From a checkpoint of a small masked image model: 2.65M parameters.
Rows from block 5, named by matrix and row number. Rows with one number belong to one neuron. Each number is 500 + 25 x the weight over the matrix's rms, rounded and kept within 0 to 999. All counts start at 0. Numbers have three digits each.
# fc1: MLP up (model.blocks.5.mlp.fc1.weight, 384x192), inputs 0-95
# fc2: MLP down (model.blocks.5.mlp.fc2.weight, 192x384, transposed), outputs 0-95
fc1.187:499487484480455524533504488456464455539535481524529497447506456562455504454493470464497526490520499507456529478507511466456499431478468479540477464497521492461473530504461496519465431496481462521496541504480486440476474514526460504496466505486509514478555476429501534474525494495497469488
fc2.187:518492497537528485447491518490534527459473481498499493512486541507553501534499518505492445503491521526513469503488507494514484502530505529466487516476466500528482465493506465483524526473492539493474489486509524540492505488462501480500488504493496479523474513527507500510438542522483552505
fc1.188:512527453532505482526488494488447525494472482524498519469501484522451486505514489534491503504478492546492480511474503519485471458460533468480489504503505487470489506492468459464511506485485485517510507484463496491492525500513468494524495482445500486506512522508499483501479494508510478525
fc2.188:497465531450476513492533493484570486533554499471493463506495516492543516513481491495494484494523524434534501478495470451488523531505448513521501508482503495531512513489523524559494503501535524490499482530515477505500478486467519512490496533530475485500469491497526480496517500482482527451
fc1.189:525535503473490514473486507499515459488498472546467514520485494485465477522514513526533506488508488522480498497483500495500517492522469524527475516521523490533494516548506425472481429500487492516513550506465471485507475452499472494515462485488490511504503488494545537497526510511474514472
fc2.189:478482497521493493518512511501499520524505516466521469465520502524529529482483479482490500511491505486513489488524470538515464507501486489492543473476496524462505495440522540547535560503536511498470479500514537514478528553515538532505498517498506486492501480511462476468489476490556506512
fc1.190:506480508464508508547490542511516475509505532471471531506458485512475488517486511520541494500468487530550526531424475462535472529433455481526498532447496536489474510465467466501531501500485537502506474507505553472512509446525477539528516523499520461480518450510527471502474447442552471493
fc2.190:498489517490525482490501519494558478477507495496486528480476474502519586477493499476485485520497512504477475519510456498512434460453511544505518519483476505536454519506531489518534528481460560470496511507489519511489552542474476507517513504504464510495505471496501517528490490547476540515
fc1.191:487448503464530523511498514485512496521516479561509492477488517438536482502536446539468453488483469515487530475513454494508477564493541501533460470499494537462497496456507471506456473499458530510461470496533495482476507442434506457527505495462517527498537530509513481508500456491486509479
fc2.191:500465456504458510500491495487516503524551473547505460484466557505506490535486471542482559444500453538555546503504490528498433545487500468523486536487520493473455496492481537499521489470465493507542493502496536474516533469533500468529488534495524451521530535492517453446488498585493461506
fc1.192:498492498523470545491520503461480459469511473482503538498456508516485508497447504481472487464465474521516499459476539521462507502450528502514502492486493515479464504502473463505473486491476527507441506513523489499479514499469482516537538467481466477508505476484489478495527525482491506477
fc2.192:526527550512587470479501512496533476488474500514480473521528501532529483500511481491484527491449513534490465485501481508502524491524518472526516495531464533489465532512474468522470521496486491480475493509469558527514507478442504472469477515471450499472480490505524475527509478509528510526
fc1.193:563563496492546541473506507469496484522435542513483493486513529506498522517483473543478497534518519473463489492460509466565531475437564473501484502503473527478486495485464511546438502490514482497532530459505463505513451540501514493457485462529476530489530494476456482469506552498471492463
fc2.193:481474492490484513519486511499507493485537440476504510499461495515478468512512531461499491493478499520514494523488480495445480529540480528485494526487493466491469513516535546494548488513549507505514493530520503485494527479498478511508508536500490473490477486510533504546491467509528496519
fc1.194:490480478485471495524480484509526491469504501497530481472516497502520528503487490504515516470503488501527512488515488520506497505470478523492497485499508508498469493493468483513503478491484538501492492496484498514493470513462459476478484497497534495498482489504504504481516485500502496470
fc2.194:511516500451526512491449514518473533498490506491490490514457524515496481488512502486471485526476492487488507512507475534489533487501482500487467464508506527463489506493537505488516494534489481478505499500510514473507523495481518560492461485515512479486478472511509503485489497512520505498
fc1.195:514499468450500483465492484520506504518473509501505496520528491494476527477521498438488492453473514477462514541481487464523421494529499463514501493532509474427521483485448492477456507487505480505536490504499527485465439485542518509524474510478470520501441526485518490558513495466510495484
fc2.195:475470525527470606562511495500540518486529502450525501479504506471503528527466490590584480584599460584610431426521493492458620546461477398460456468485520558607531493477510466526557525500512532455445519510446497519549561477465514515460575524513575507487520525530445486456458484580470587528
fc1.196:476458488502486509541505528473471495512453496552497523460478530462501513500499508479489511469509498523514445497493503504486513521486486456512474499476462486519490510522544527541481541487533500471513511527488524529532491478499503504517494512503512508499504490530481466443534453467470546537
fc2.196:510519507467499488472489473508537506498532508443452473547508440517488481508500494508510462509482499471499541488498520483500474480501495548496537508517500534485514481462468479464517515497439493546510502476502470454470486499473503476473472497490468466501490544478502536562468513523507455467
fc1.197:471469492468504486503472513512509492503477479535443510448478533483496460499469459467500493500500513506515443517493484449497492507492539521511564503536518491499541521472472512513493459520487498438465493516525505492497498504498542502521498485518518520496460485443472465499487484499474485499
fc2.197:494519498498498494497523520490479484416553518513467497540540475530505498492442534488511498511511483520463557468518508499525487508550502507541463531457504497492488482478496466510520499551508496542539476492491500539506504490471497509489491507496464467500491530509493518464465484496468511534
fc1.198:455507515502477418502510521494526520493573523464488505490535506479519571473513501503533503515541520490468525557493505535558539501448475501482464491474489477471494515536486499493498498447502478494500490572471476490456445524549509470484471555535506514537492544519445536504488505505536459540
fc2.198:475539489500460514522518511498540491523482461488538467489523550502519506468545522484504506450539518488444485583439472497521479470469501498518450508487438498535491507543529506482428512509460507520495502529527548477497510530515455504487517552498462437518508500513462506498491472476515521479
fc1.199:520510510496516520505493498537520497507523555488487511474497531499505512523498496452505488474512477469496527479478452482507451490533518485505547510481465550484527508525500505509490506488493501541520527471506509475507520505483480530506487540498543485492486498493516520457500508499473473501
fc2.199:514485485505502483516482480505490506471466516532458496513494481526517505484448516513512471470503517487493457523529539512503479509482447533513506478476542477476521525495469495482437499509516508493485473511470496523470494498522498505492522479477478539514558534515487520506522472537515520514
fc1.200:478538481500484479465503490484476499493535516470498492479468488483487457529495497501512519468485532527491481467512529461505527514529507481539513466468480533537504514510508451487518503516474545496484510535508503484485480501514512466520500498491498499505558516489459483476506481458465531492
fc2.200:464467494465525475494506477485496518523468507489488524505480505504515496522510503513486500500539477471463491510510502511484502489497515513504475499520508489500484534532503532518505513513490527516500473502481550507519508503434521508511487502521489514501486542547540507521480529510527443474
fc1.201:486483488499508475498456465492542493519502491546527527477481508516491532527528497497507509511487492513518518493539526497531486490488540501518480526476497513517517477512475516509499480477512501453466507505479488519533493465503532512492502509513483509511510533481507498505513514506500457480
fc2.201:492513497471496526498541528487439536495516491472460488505514515536489449501465490504521508490506519527519511526483475489483515549496490468486481480515520510510485514531503486503473487522538480581512496480509533522489488471493466523500508514484541514502497496490484537476514471478491529522